config.yaml
text_encoder_norm_position: "pre"
text_encoder_parallel_block: false
grad_clip: 1.0
lr_schedule: "linear"
warmup_steps: 100
Rows from block 6 of the audio encoder of a small contrastive audio-text model, named by matrix and row number. Rows with one number belong to one channel. Each number is 500 + 25 x the weight over its row's rms, rounded and kept within 0 to 999. All counts start at 0. Numbers have three digits each.
After each channel's rows are labels from the 100 clips, of 14848, where the channel reaches its highest value: "top examples" is what is common among them. Only what is clearly more common there than usual is listed. The data: synthesised sound scenes: up to three everyday sounds over a background.
# convs1: grouped (4 groups) 3x3 conv (encoder.blocks.6.convs.1.weight, 144x36x3x3, each kernel summed), inputs within the group 0-35
# convs2: expand pointwise conv (encoder.blocks.6.convs.2.weight, 288x144x1x1, transposed), outputs 0-71

convs1.23:516500517477483492512498478502488517488464533458545484535534510490500491514499495500458500506549451438516500
convs2.23:500500500550540500500500516500500500500500500500500500441500500530470459500500442500500538500500500500500445456500500500557476430500500542500526528500471470500500462500536500462455500500456500457500500500500500500500
top examples: number of sounds: 3; beeping

convs1.74:500481502473467447500483509520500508490462500488464520500472460500471505496462482512484455492503476454543465
convs2.74:500500500457500500500500500500500500500500500547500500538500500500500565500440500500500500454500458455430500500500483500500500531545500545500558500500538500500500452500500500500500500500500467456530500500500500521500
top examples: mains hum

convs1.87:500466500463521547508479502485488483556538476512464471495511500457503510487510453539522498492477487535491511
convs2.87:500500421462500458500500500500536451500500500500500552548500500500500500500500549500471500608500500500500532500500500500500500500500500557500533500582500500542447500500500549500500500500500500500500500500500500500434
top examples: sawing; first sound: sawing; muffled (low-pass)

convs1.34:532532500513518481523492519522491473492537481512520483462538553525501482485479449495520529503516487491525549
convs2.34:500500500500500500500453500500500500500500500561457500500464545500463449500521500500440539500551500500450500500500500460500468500534538465557524500546500500500500500558500500545500500500449500500543500455500500500464
top examples: chatter; zipper

convs1.111:501432497467500509496505497491493506439500512435427503500496495500497500483498501503510500499497450503502509
convs2.111:500500534500500500500500500500500364500500500533500500500529500500500500556467500500500500560500500500500500546500500500500461563500500500464500500500538500500500500500444500466533500500500500463500533557538534500437
top examples: reverberation; text has "room"; text has "reverberant"; siren

convs1.63:450510514452512473511520466478527493521500527492482437496500483476493500496485497516535518509560528495487519
convs2.63:500500500500500500500500596500500500500500500500500500500459500500500500544463500500500500566565544534432535500541534500468500500555500447500500500500500500525500500559500500500500500500500574500500471500500500500500
top examples: zipper; first sound: zipper

convs1.117:530501522489492484541500524534516492481493500500477508562513535484523475505422500493485508512489464521530500
convs2.117:531500500500500500500500555500568500500514471443567455500500500468500590500500500500500436500500460476500500500542500500500500500537500500500500537500533526500500500452500500500500500500464500500500464500500500500500
top examples: clock ticking

convs1.130:472553499552477473526506516490555494553480506531528512508505520503501528515491510526479497500508526505533469
convs2.130:500500500500500500549500500500500549560500548500500500500500500500450500500500545500500500500562468500500500500500471500467500500500500500500500471537500500462500500500550500532500500500500500500500533500500500500500
top examples: crickets; beeping; water drop

convs1.128:489477500503537500490471522476464511474518500517500500487466482491441468543508469513483497463468523552488481
convs2.128:549468469476500500500500500530500553529500500477458500500500500500500459500548500500500548500560500563500462500500452500477500456460473457500456500500500500500500466500469442500500535500500500530500475500484500500500
top examples: muffled (low-pass); wind

convs1.75:516505475457515510526500502466463458501469502463513484466498487481534489505504470511457462484515530449495482
convs2.75:500551500549441500500500500435537500500500500500500500500500500500500500448500500500500455483500530500500544500454500500500500476500500500500500453500500451500500500500500536500545500451534500500500500549500500500442
top examples: whistle; first sound: whistle

convs1.47:501456500550487478541519490497515490464525502500505469482500500477452476500528530506521511475509457478450520
convs2.47:500500560477500473528500500500500469500500500500500500500500500500500472500500454500500500500500500500462500500500500442500500500528446543463500500500554500527500500500531500500500500500452500500544500555500426500500
top examples: zipper; first sound: zipper

convs1.139:476493512480512479496512496477499503474472513485430488503532517510519432494489480537509511513500469495557485
convs2.139:500500500500500500500500459500572476500438500500500500500500565427500554500500500427500454500500418500500500475569500500521474542500500563548500424500500500450500450500559500521559500532532500450548500500500500500500
top examples: fire crackling

convs1.69:484509526500516520489500496539556487504513494471530511447481498465488536510512513491494454486437479500477499
convs2.69:544500469457545500534500524500500500500500453439500515500540500465588536500500500500500500500471500500542447500500500542527500500500460500500500500450500537545477500529500483500500500534500500535477500535530500500500
top examples: background: none; door slam; first sound: door slam

convs1.81:488532487478468468481514462500488461505491500483456519450524472485448488471481466503470484497510468481487500
convs2.81:500462500536500500500463500500500500500500500500500500500546500470460472500500500500535500500500500500468521500500500467500500500500533422500500500500500500500500500500444427500500500542500468437500532500500500500500
top examples: coin spinning; first sound: coin spinning; howling

convs1.35:442466531482453490502480444478487498481514499500468510482495485496495470485534510483501474500487500481533446
convs2.35:500500500527527500500500500478500528455500500500446500500471500455500463552521500500529500500500474500500500500500500500500500500500500500500500500500500471469536500452500500500500500500566500500500500500500555500500
top examples: door slam; first sound: door slam; bird chirping

convs1.114:482522479511474463507485500501500513489473500481503433466467509481487505553481453473477463508500488468490471
convs2.114:534500500500528443500468500500500500500500427500500520488500500500553500500500421500546500544500470500500500500500500500500500451500500447418500500500500520450500500500500500455500450500500500500500500500500500500500
top examples: water drop; background: none; first sound: water drop

convs1.102:500558489533489490535495562537517518517475508443526505500523474508509503510511487493486479549496517505492521
convs2.102:500500551540500500540500500500500500500500500500550500452529500542564432500440500500500500500500545500500554500500500448500500500500500544500500500500500500500552500578500500500500404460500500500500500543500500500500
top examples: meowing; first sound: meowing

convs1.22:462531473514513489504500480483530486487502472496463473485472478469455513517507500512524492479504565533532461
convs2.22:500500561500500500500458500469500500500546500547461536457500500464500500500500500459500500466536500458500500546500551472500500537500500500500500442463500500455500517525500500500500500434558500500500500500483500500500
top examples: laser zap

convs1.44:532503483519518478504535498519500511490432517509523495559493443465485497490478492479520469527520523500482507
convs2.44:500500500550463500547500500500582500500573500500460500500500500500500500558500500500500500500500500500500500500500430500500500500532500539535539500542439500532500500500500500550500500570500500500500446500500480525500
top examples: door slam; background: none; first sound: door slam; glass breaking

convs1.14:528500564509507517500509519484492510490543563494504524504537500506532499494550510534512524531523509506467485
convs2.14:500500500500500539500500500535445500500423478500500500469500535540470500500486500500500500500500500438500500553500500500500472500500500464500455500500500500500500500544500471448543458500500500500500467470500437530500
top examples: background: none; door slam

convs1.51:486470486536459492506471506518460481446490457485539486512498483488498504511500495521457500454495452506496473
convs2.51:459500500500500500500500500500500500500541500500500500545467530500500500500500500555547500500500500500500559500500564500428500446500561500500457551500534500500431500421500500500500500500532500500500500500500500500542
top examples: rain

convs1.57:507455491511517497509491467484503519462519496516515489500495500442466500530525489510546547508506481522439521
convs2.57:500500571500500556500432500500500437596500549500500521500500466500432500500500500500500456569500559500500500548500460449500500500500500444500500547500500500500456530534500500500541500500500500547500537500500500500427
top examples: zipper; first sound: zipper

convs1.135:423495508500509507494443500515510514493531489500503497515484484512522493500504512485459451564522495507512528
convs2.135:500542500500500500500475464558564500500428500544453500500500500500500537500571539500500500500500500500500500500500500500454500500500457500500500500573500500459500500465548531500500459536500500500500549572500500500500
top examples: crickets

convs1.86:534460513511475500491462493484494510498562507533489501528447500484437531500488500510507462483500475500515511
convs2.86:435500500500500500500540500562432500542500549500500446444500500500500500500500500500500500500500500500500500500500555550500454500500500500500500500500500500500500500500467500500500500500500500500500548500500500561500
top examples: bird chirping; beeping; first sound: bird chirping; first sound: beeping

convs1.0:510513475485531475497499469500476500548500463536472482486467529500537477464500497522510491532533510441521502
convs2.0:500466454546474500500500500500500500460535500519500500547464471500521500500500500452470437500500500500500500433539500500500517500500500500500500500548500469500500500455579500500500500500500500500568500561500500500500
top examples: zipper

convs1.140:495513465516457528468442468478484535492516466494510521439482478491494519500497514523530523506497519468490507
convs2.140:500500500500500500500500500558500500500449500500500460540500500469523529500500500500500500500500500500500500500546500500500500500500439500500500500500500454500500536500500500451563544452500540500459500500500500570500
top examples: background: none; barking; laser zap

convs1.25:493465513508491482484497495533469523459438480450521477495474500527479495521500449500488478506484491492471460
convs2.25:500500500500500500500500529543500500537500500477451500500500500500430500500532500500500500537542500500500500440566500462475500500500533476500500500500500500500500538500500464500436500500500500500500566476500467484500
top examples: laser zap; first sound: laser zap; door slam

convs1.12:489516517481508490483507463452488504480484515511474455491440476476489522516498470505513500496532570477510500
convs2.12:552500500500500500500500537534500473500500500500500464500500500529500500474467500500475500500500500500479500475500500526500559446500500470500472540542538500539500500500500500559500500500500500540500500500569500500500
top examples: water drop; first sound: water drop

convs1.97:465464495462503514483439485426476476471489496494474492495509534478510513471486514491494489479513491485488535
convs2.97:500500500536500500500500532546452500570500500500500500532568500560500500500500473500500459500500500500500461524468536500500500455500552500500500500463453500500465500500516500500500545500469500500500500451546500568500
top examples: bird chirping; first sound: bird chirping

convs1.137:500507474518519425478515544507479482505492540520486454501522497467479497490469518486481476494497503528547499
convs2.137:500500500500500466500500500467500500544500500472500500500500500437500500500500500500451525500500500500500500500545467500500500500500500500500500500500500500500438500500500442452500500535452500500500500500500500500500
top examples: fire crackling

convs1.98:473451482458492500494476511488532442491512508463494515465524449508500459456498493487485506506485479475501483
convs2.98:500500500536500500583500464500500500449500544500500500500500500485500516529560452500500572457500500500500500456500500477500556500480500500500500500500465475500500500479540539500500470500532500500500500521500500453500
top examples: coin spinning; meowing

convs1.123:500453445522489479524486500486500480467500530506460500514514481492564496480454514521517509491507472531505472
convs2.123:500500500500500500461500500500500500500500500500539526500536500500500500528500500500500568476500500500500565476500500464500500500500500500549500500500500500500500500500500500434527500453500500500500500500500500500477
top examples: water drop; first sound: water drop; beeping

convs1.89:475513502514489513516513442480499481495488522516529475511497518502502503478469492429505482520493452554466484
convs2.89:459500555500500500500500500500449500500500500500500500500500500500500500500500500500500500500500547573500500500500558500500500500500500500500500500500500500500567529500454416451475426500500500500500500500500500500500
top examples: howling; first sound: howling

convs1.85:467486507495500506498491494504500498501502478479407468500507500487500513485500516462507509501513494489414518
convs2.85:500549500500500477500522500500500500500531500447500500500458500559500500500500463500500524500500500500500500537444500500534500500500500500500500500500437500500500500543500500500500500540500500500500500500500457500500
top examples: bird chirping; first sound: bird chirping

convs1.77:478529528468540494514528504524490531503516493464482527527506502490496519542494511499461547507559517531525501
convs2.77:477500500486500500530464460459500534500500500449500500500500515500500500500500500500531500500500548500500555500541500569544500500500542500500500478500500500500500560542500500500557500500500455500476500500500500500500
top examples: rain

convs1.133:508491490500494469530514506505549466500514488508501450539517518500526505509493503473436514526525497524538451
convs2.133:500500500500500500500500558500500500500500500500500436598500500500568539459500500500500446500500500500500500500500500500453558500500500467467500542476553500500500532500500525500500539500500500500546500500500500567454
top examples: engine; clock ticking

convs1.107:520477503502464488483485530533509455539528442484483518501509464491475450509473476505513508488509490495464465
convs2.107:582500500500500529500500500500500528500500463500500468500544500500500543500500564500554500500500540500500504500500500500500500500500500443500500403500532500500500500500500500500500500500500440500500500500545528500500
top examples: coin spinning; first sound: coin spinning

convs1.5:483472511516442496492480529477492468510471429479486500510485500470468524490460494503474487511461516476506508
convs2.5:500500500500537459500450500500500500554500483500485500500500500500500500500500500500500534500500500500500525523500500525500500500500500500500500500500500500500500500500500500500500500500500449490500462464533500500559
top examples: footsteps; door slam

convs1.142:500448512484497505502503509503500506445507506418425498501500503503506492500508500513511500500512445502492503
convs2.142:433500500554467500500500500451500405500500500440500500500500500500545500500535500500500500574500500500500448500500500500500500500500500500500500500500500500500500500500500500500500527500500500500500500500500500500500
top examples: reverberation; text has "room"; text has "reverberant"; background: none

convs1.109:497499500518495476465461516500512461479500485515486499497472519449433474489483487461495481467467480489474466
convs2.109:500500544500500533500476470457451500500540500500500526429500451500522458500500500500556549500500500500559474519465500500541500500500500500500500500448500500447500417538500500454500474500500500548465500446500527471500
top examples: laser zap; barking; first sound: laser zap; first sound: barking

convs1.108:526447487465468500498472499508478491471493505456451478501506458471462475495519516466494480517492492482466474
convs2.108:500500466500500500449500539500500454500500542500534462500500500500539500500457500500500449579500468428500500500500534500500500500500500500500539554529500500500500500500500500556472500500500500500500500567541556500458
top examples: reverberation; text has "room"; text has "reverberant"; muffled (low-pass)

convs1.73:500484522500507509531532446483500539516485483530500486509509488464437508524532529553481500488490526523500483
convs2.73:539500500563500500500464500528461500500500439447500500500500445429500500463500500500500500471500500500500534500500500500500534500500500500500449500500500500500500500500449500500629500500500500500534500500426500500500
top examples: sawing; number of sounds: 3; first sound: sawing

convs1.104:474486513457446530500479476502534494517501500467517456490539476489561524466491531503497526500506505500482492
convs2.104:500423500500500500555423500500500500471500500500500526500500500500500500500500453500500559467500517500526500500500500500533500500468467464500500500500448452500547467500500500500514500500500500500500500500500500427500
top examples: doorbell; howling

convs1.49:510504466479463559522510500490509475490469491526460501483500506480484543509530514547501524494527485521456467
convs2.49:500500500500500500500500500500500535500500565459500544522500423500500500441469500500460500538500500500447500500441500475500518500500500467500500555500444500500439541500500464461500468500500500500500500568500531500386
top examples: zipper; first sound: zipper

convs1.58:480471524513506468484470477525471459472508462471487500444489479479484489500468489466505508439500487500483511
convs2.58:500500500533500528500524500500500500531500533541479433500500500500500471527500500500500473500500450500500500500500500500461500500520549558500500463538486500500500458458500430500500500439519500477500500500531500550500
top examples: footsteps; thunder; first sound: thunder

convs1.136:497524534497511450477527509481489493507441505529508458484507497464494495494531486451471463520497479510525470
convs2.136:500500500500500500500500500500500500500500500434500500500500500475500500441500500500468500500558500500500438551500500500500500500500500500500500500500500500500500500500500460500500500500500500564500500500500467536500
top examples: muffled (low-pass); crickets

convs1.1:503482433492521497480495491459509504520527488500475500507500491458503510475481500468478493479465476533461440
convs2.1:448581500500500500500500500500480537500458466500500500500536500500500500500500500561476500567500500500462538500569518471500425500500500500500471500500528531519500500500467560500579500500500500500500500448500500500476
top examples: bird chirping; background: none; first sound: bird chirping

convs1.11:481500521521534491520482472533509443526488494534509530513451471505488545491529510475486501525516485485488452
convs2.11:500500500500544465500525500460500465464500478500446500469500500434525459533500500474553500500530500457500500500544500500530528500500466534469500500455500500468500500500558479430553500500500500500553549500500500500459
top examples: laser zap; thin (high-pass); first sound: laser zap

convs1.119:500526485523466511464500500494476443481441528490487472497516466476500500522483442475490495466488515484513509
convs2.119:571500439500562433532529500548500500500500451500547500500500447540500527500412500500456500547526500500500500500500500500500456500500500500450500500500500500449500520477500500500500500532500500500500440500500500500500
top examples: whoosh

convs1.110:514446511428506500495488510514499504468506519459431488521496500501505476459521526520493520499506485485511516
convs2.110:500555500552500500500500500500500433500500544500500500500500500430500555500500565500500500500421500500500454500500500500536500580500500500500500500500500500500500500500500500453500500500500500418500500566500500500464
top examples: reverberation; text has "room"; text has "reverberant"

convs1.65:465475495483476472500532464446468499508493481433490484442500463504493483508505489492520495471486521500500490
convs2.65:457500500500523500500500500500410500500500500500500550500500560528463500549500500500500500528500500523500500500459500500500500500535456500500500473500483463500500500500500465500500500500551500500500500456500500500500
top examples: door slam; first sound: door slam

convs1.29:488492563500491563495508515511509532493500433495524520517524529506500479494480502519494517522451495494524519
convs2.29:500500463500500450500500500450500500500500500436500545556447500500500557453500500550500500500500500500500500442570500446500500500500544500500531555500500500524500536500500500500500500553500500500500500500500500500500
top examples: howling; meowing; first sound: howling

convs1.27:484499531524494532500454486534488551516498543514516480480489532528454513518530518523519488518463500510487537
convs2.27:500529467500500500453500500500554500500500500436500551500450464469457536500537500519500530500500463500500478500559500529549535448483544500500500443500500444466500571451500500471500500500500500500500470537500556500459
top examples: glass breaking; first sound: glass breaking

convs1.24:461500522504481510490475520510483502497515506503500472474491534516501506535535474500552522500497522476548575
convs2.24:455535531500500500500500500500500530469500500532500500541500543468472500500500500522500500500545500500478542563500534442500500500500556500538500448526525500430500500500500500500500500500548500500500462500500500500500
top examples: hammering; first sound: hammering; clock ticking

convs1.19:478489469510500479552500488467485500515500460510482482484492502504518512510424471473522505479482487444529500
convs2.19:484563500451460477500465474500500480529500500500500500500500570500440536547500500500546500500547500500464500558532459541500500500548500500500481500500525500500500500500500500500500500523500500445500500500500470500500
top examples: clock ticking; thin (high-pass)

convs1.84:492495511482520478518500520490508487471510494514485527489457482470430487469500463501521467500520431500489522
convs2.84:500500500432500500500427456500461500500500500500500500500500500500460500500500500500500500500458500500500500500500500567500500500606500500500500500500524500467500500500500417452500500500500500500500561500500544500500
top examples: drum roll; church bell; first sound: drum roll

convs1.7:500490494501500500512520500472516487505486416521505472495486500494496507515454482465487504467469491474516568
convs2.7:450500532500455500467500500561539500500464500500500500469500538500465500562552500500500464500500500500542531531540471500500500500500500458500500537500500554500441560547534500500534466500527500500500500536500470500500
top examples: clock ticking

convs1.13:484498500481505487489519507469509536505527474534500495511479558506491496449440489482496500457468473490539519
convs2.13:500469500448449537500500500500500500500500532500500500500500582500471532500500500500500500547500500500500500500500500500500500500500500468500466500454402577500500500500540535500516500500545560436524500500500500500500
top examples: bird chirping; first sound: bird chirping; clock ticking

convs1.93:502522484500531502485539543513515500515530420486484487484507490493500501445481471476504485477500508529498459
convs2.93:500562472500530500544500474469516516500500500500500565500500500500500553500523500500563531515531500442527500522500500500500478471500472490500500462467500460500500500475500500500500453500517500528500485500500500500500
top examples: sawing; first sound: sawing

convs1.116:520508498464505512500522570499493506500560506514531522507505514538459497475507500500499495506444512521532530
convs2.116:448476500500396550500448500500500537500500553532540500500500500552500447462522452500452500500500500500500464500441500500500500460500500538500428500500500500500500500500500500526500412500500500500500500500500500500500
top examples: crickets; barking; zipper

convs1.42:506500537485502469500469466463489489483462503543494520529514447477456503500500500515495515500471477513445528
convs2.42:500500500500500500567500500500538500500500500500500500541487535500473540500500463455466500500500468500549500500500440557539500457525477500454500500500500527500500500500500437500555500500500532546500500500500500500500
top examples: whistle

convs1.38:487532527500471527502437486500510517453497476467536485509514460462515477465523471500516500512511465510523500
convs2.38:551500500526500500500476500500500500500500500450521500443483459564500470500500500500500556500500563500500500500500455500500500471448500500500500537500433524463478500542500500500500470536500486536500570473500453500500
top examples: zipper; first sound: zipper

convs1.26:481494477516506490509499519461525476524540481504466489480483537488500497461453500516488517485427476500538502
convs2.26:500500500536430500500500476500500500500500500500500472500445478554500533500500500500500500500500517544500500526500500500500435500473466466500532500500500500531500464500500456535500500523500500500500500528500500500475
top examples: bird chirping; first sound: bird chirping; background: none

convs1.28:504500484470485487505500479489492498490501521543484514500520489581516499497531479477520524441542509464500525
convs2.28:500534526500500470472519477500500500500500487500459500500479543500530429500500531469500500448500500459467500500500500500569532500500500535500500500500500472533500500500500500500500535500446500500532500500500477560500
top examples: door slam; beeping; siren

convs1.115:516478509440494520478481500505490501469468517464482488507488473443510497464511493475494500526524520453451493
convs2.115:500500500500553456454500500467500448500546500500537500500500500460500500500500500500500500500500500500500467571500500542543500500500500500452533448500500500500500423500500500500500500500500430500500500458500540460500
top examples: clock ticking

convs1.100:480500470481525482511529500486464487496537486489541475504465509494454493464461502470528446490486469494495467
convs2.100:500500458500558500467500500553500500500500500500565500500466500549500500500500460500500500551500500500500500500500541500445500500500500500500500500500450500453536500500500500500447500443500553500459500500542500542545
top examples: howling; whistle; first sound: whistle; first sound: howling

convs1.101:482493489491454491500461425492476500515468495474511527512513485498491506489474488486483489426511493476480479
convs2.101:500500500500500500500500500500500500536500500500500445500560500500500500545523500500431525566500460500500500500500500500552442500500425459500500500457500500500500500500500500500476500500500500500500500500534500500500
top examples: coin spinning; first sound: coin spinning

convs1.59:500495500458481525527449566522489493510470515451524524523484496477493500517466513485496476492469461496493484
convs2.59:500500500500567500500500452500500500500538500500500500527500500500581457500500500500462500500500500459500500500500500500500500500500500500500500500500500570544500500524500500500500500500500500500500500500500471500521
top examples: zipper; first sound: zipper

convs1.33:505503492507506498537501485488521500489521448508489490493484484501500496494451500489456506510481510519469402
convs2.33:432460500500446500500464500534500464540460500475557500500500532500468549500500470556543500500500500500500500561500500454500500500500500500540500459459500500500500500500468500500532500573529500464549500500500500475500
top examples: bird chirping; laser zap; first sound: bird chirping

convs1.120:520492500470495474514486484493494535474473501449438488505500511486498466480514506447477513517500455527539486
convs2.120:500500500500500500500500500438500441500500500500500500536500454441542527458483473500500500500500500500466458500477513500500500500500500500500500500500500500500525500520500500500500500500500541538500500500544557462447
top examples: engine

convs1.68:503517491473477503439535484533472469447474505508465500526509464481499500493500461500482472521471531478493486
convs2.68:466465544500466500500479500500516500500544500532500500500500500500500500527542500476527472500546567500500500500477500500500500500526500500425500458455472500500464500547500500500500500500500500469500542500500554500500
top examples: laser zap; explosion; zipper; first sound: explosion

convs1.113:492437495476498508507496516497496500436504503428425505500497502503500486482497515505500508515502470515506490
convs2.113:427500500500466500500500500500500359500500576537500500500500552500540500548500500500500500563500460500500500500500500500500500500525500500500500500500551500500556500500500500500500500500500500500451545584549563500500
top examples: reverberation; text has "room"; text has "reverberant"; fire crackling

convs1.132:517477506493496470514538502519523437500491514503507490527480517524518460495488525460481480535500468522556476
convs2.132:500500472500500500500500500500500500500458500473500500570500500500500545500500500500500460500500500500500500500500500500438548500500500500477428500500500500500462500541500500500537500500446500500500500500500500500500
top examples: clock ticking; engine

convs1.143:553472478500504502467500496472488490476499520477476469518535507486507532500432507521506516454483465524526492
convs2.143:500538500500487563446500467459453449500500532500500500500500534500500500500500500436500500562454500500500468500500500471500467500500500500500500474567500500500500500468435544530500500531500500500500500500523551500459
top examples: reverberation; text has "reverberant"; electric buzz

convs1.91:500495500472507503515513491495490501499506462487487484525515562487461530447489489461456466477524456483522488
convs2.91:500474500500525525500500476500532523428500500500500552500500500500500547457525500500500534500500477451500500500500500487500500448500480476500500479500469468500560500500500500476475500500500476535500456525500549500500
top examples: coin spinning

convs1.94:496432500498495500518457509508533482517466517473428458473500495500480525500514474518475503501479505487478505
convs2.94:541500500500500500540500465500500532481500500500526500500500471478521500531543459500479525500500500500521500481537500468500554500481500457500500500500500456500535462477500500500500466500500500500500500523456535500500
top examples: coin spinning; first sound: coin spinning

convs1.92:466471520500494491481477540508512530514500478534484434518500500465495453525463476459480512500494502491485469
convs2.92:500553543448500500500425530500500500458539520500500500474500500500437500500500473500500500500500500500500500500500500513500500500500500500500500518500500500500563500500554500500541546500500522464500524500500500592500
top examples: crickets; doorbell

convs1.9:523500490485504530491526467500480500502505493468515498503505508491515495500452523476435523500470504496466420
convs2.9:500558500553500426500500473534500500500500500500572500500500500500500591500500449500447500500500500500465500500500500432500500500500500500538500500500536500500500539500466500450500500567500500452571500500500500500500
top examples: background: none; bird chirping; siren; first sound: bird chirping

convs1.60:500464514490469511513500505455493480455462493505501505511500499470483486485494531514483486422486440486507489
convs2.60:500500500521431578500541500468500500500500500500529500500500500526500500500500500525452500500470500500500500535500561500500500500500537500560500553500500500500500535500500500500500500466536553466500500500500500500500
top examples: engine; car passing; first sound: car passing

convs1.10:459493500521500479485494517458456464512486546510500485507466472508500493500538471490515500525556538468500526
convs2.10:500500576500500530454500500532500500500500500500527500467536542500449500500485441500500500466500500500500547543500500500470500500466500552500465550500463549535500500527500500483500500500560500500500500500460465500500
top examples: footsteps; door slam

convs1.48:547500484480512514500489473503468469448473502510485503531480457500521488468467453484490475460507521464516498
convs2.48:458500500550500529500546500500472500478533500500500500500500500500500500500500500500500500530554500445551500522500500500518500500540500561500500464500466500500526500500500481500467500455500434500500500500500537500500
top examples: explosion; first sound: explosion

convs1.50:500491500503481496518404521484472505458495499478500477480542461500508502520462481477492494480481517492481489
convs2.50:500500500500500500500500500500462500500500567461500500500500500500500458500500500500500483500500500500556500500412500585500500500473455580500453500500500500500500500500500457451500500500500500500443500500550500500544
top examples: reverberation; text has "room"; text has "reverberant"; crickets

convs1.83:500487512502456520493521524471512493534500475495495473461528499450524529502478523500527478532466493467445485
convs2.83:500487500541500520500500500500500500453500500500468500500500500500515523500561500500467500500500538469500500500465500469500532459500500455500500471500500453500554500500538500517500461472500464524500500552500530466500
top examples: coin spinning; first sound: coin spinning

convs1.4:462490513510484517452512493468510431523457496488500462497486524507519507504464513527483478458482503496500538
convs2.4:500500472448500500500500520555500500500500500480500472500454558500500549477482500455500500500500500500500500500536500500473500500500439455466500553500522500500454500500454500520500500500538538479500500539564461552532
top examples: clock ticking

convs1.2:528486460467523473482454471499504499517479496530470513460491468441500485486485483470478479521499487485543500
convs2.2:529500500500500500500559500500500500500526550500500472500546494500500500456472500500526464500500500529500500447466500500500500463500553500500500547537500500500530500420500500472478433500500500500500500500552500525500
top examples: drum roll; laser zap; first sound: drum roll

convs1.18:494490512500491500527501408532490493479487505496490481520515501542487469514441498485521535500486497518501469
convs2.18:471500500440500500500451469546500500560463500500526500500451533470431500442500500500500535541500500500500500500500500500500436515500463473500500500527500500500500500500500500524500491500500500538500500482500452500468
top examples: meowing; howling; first sound: meowing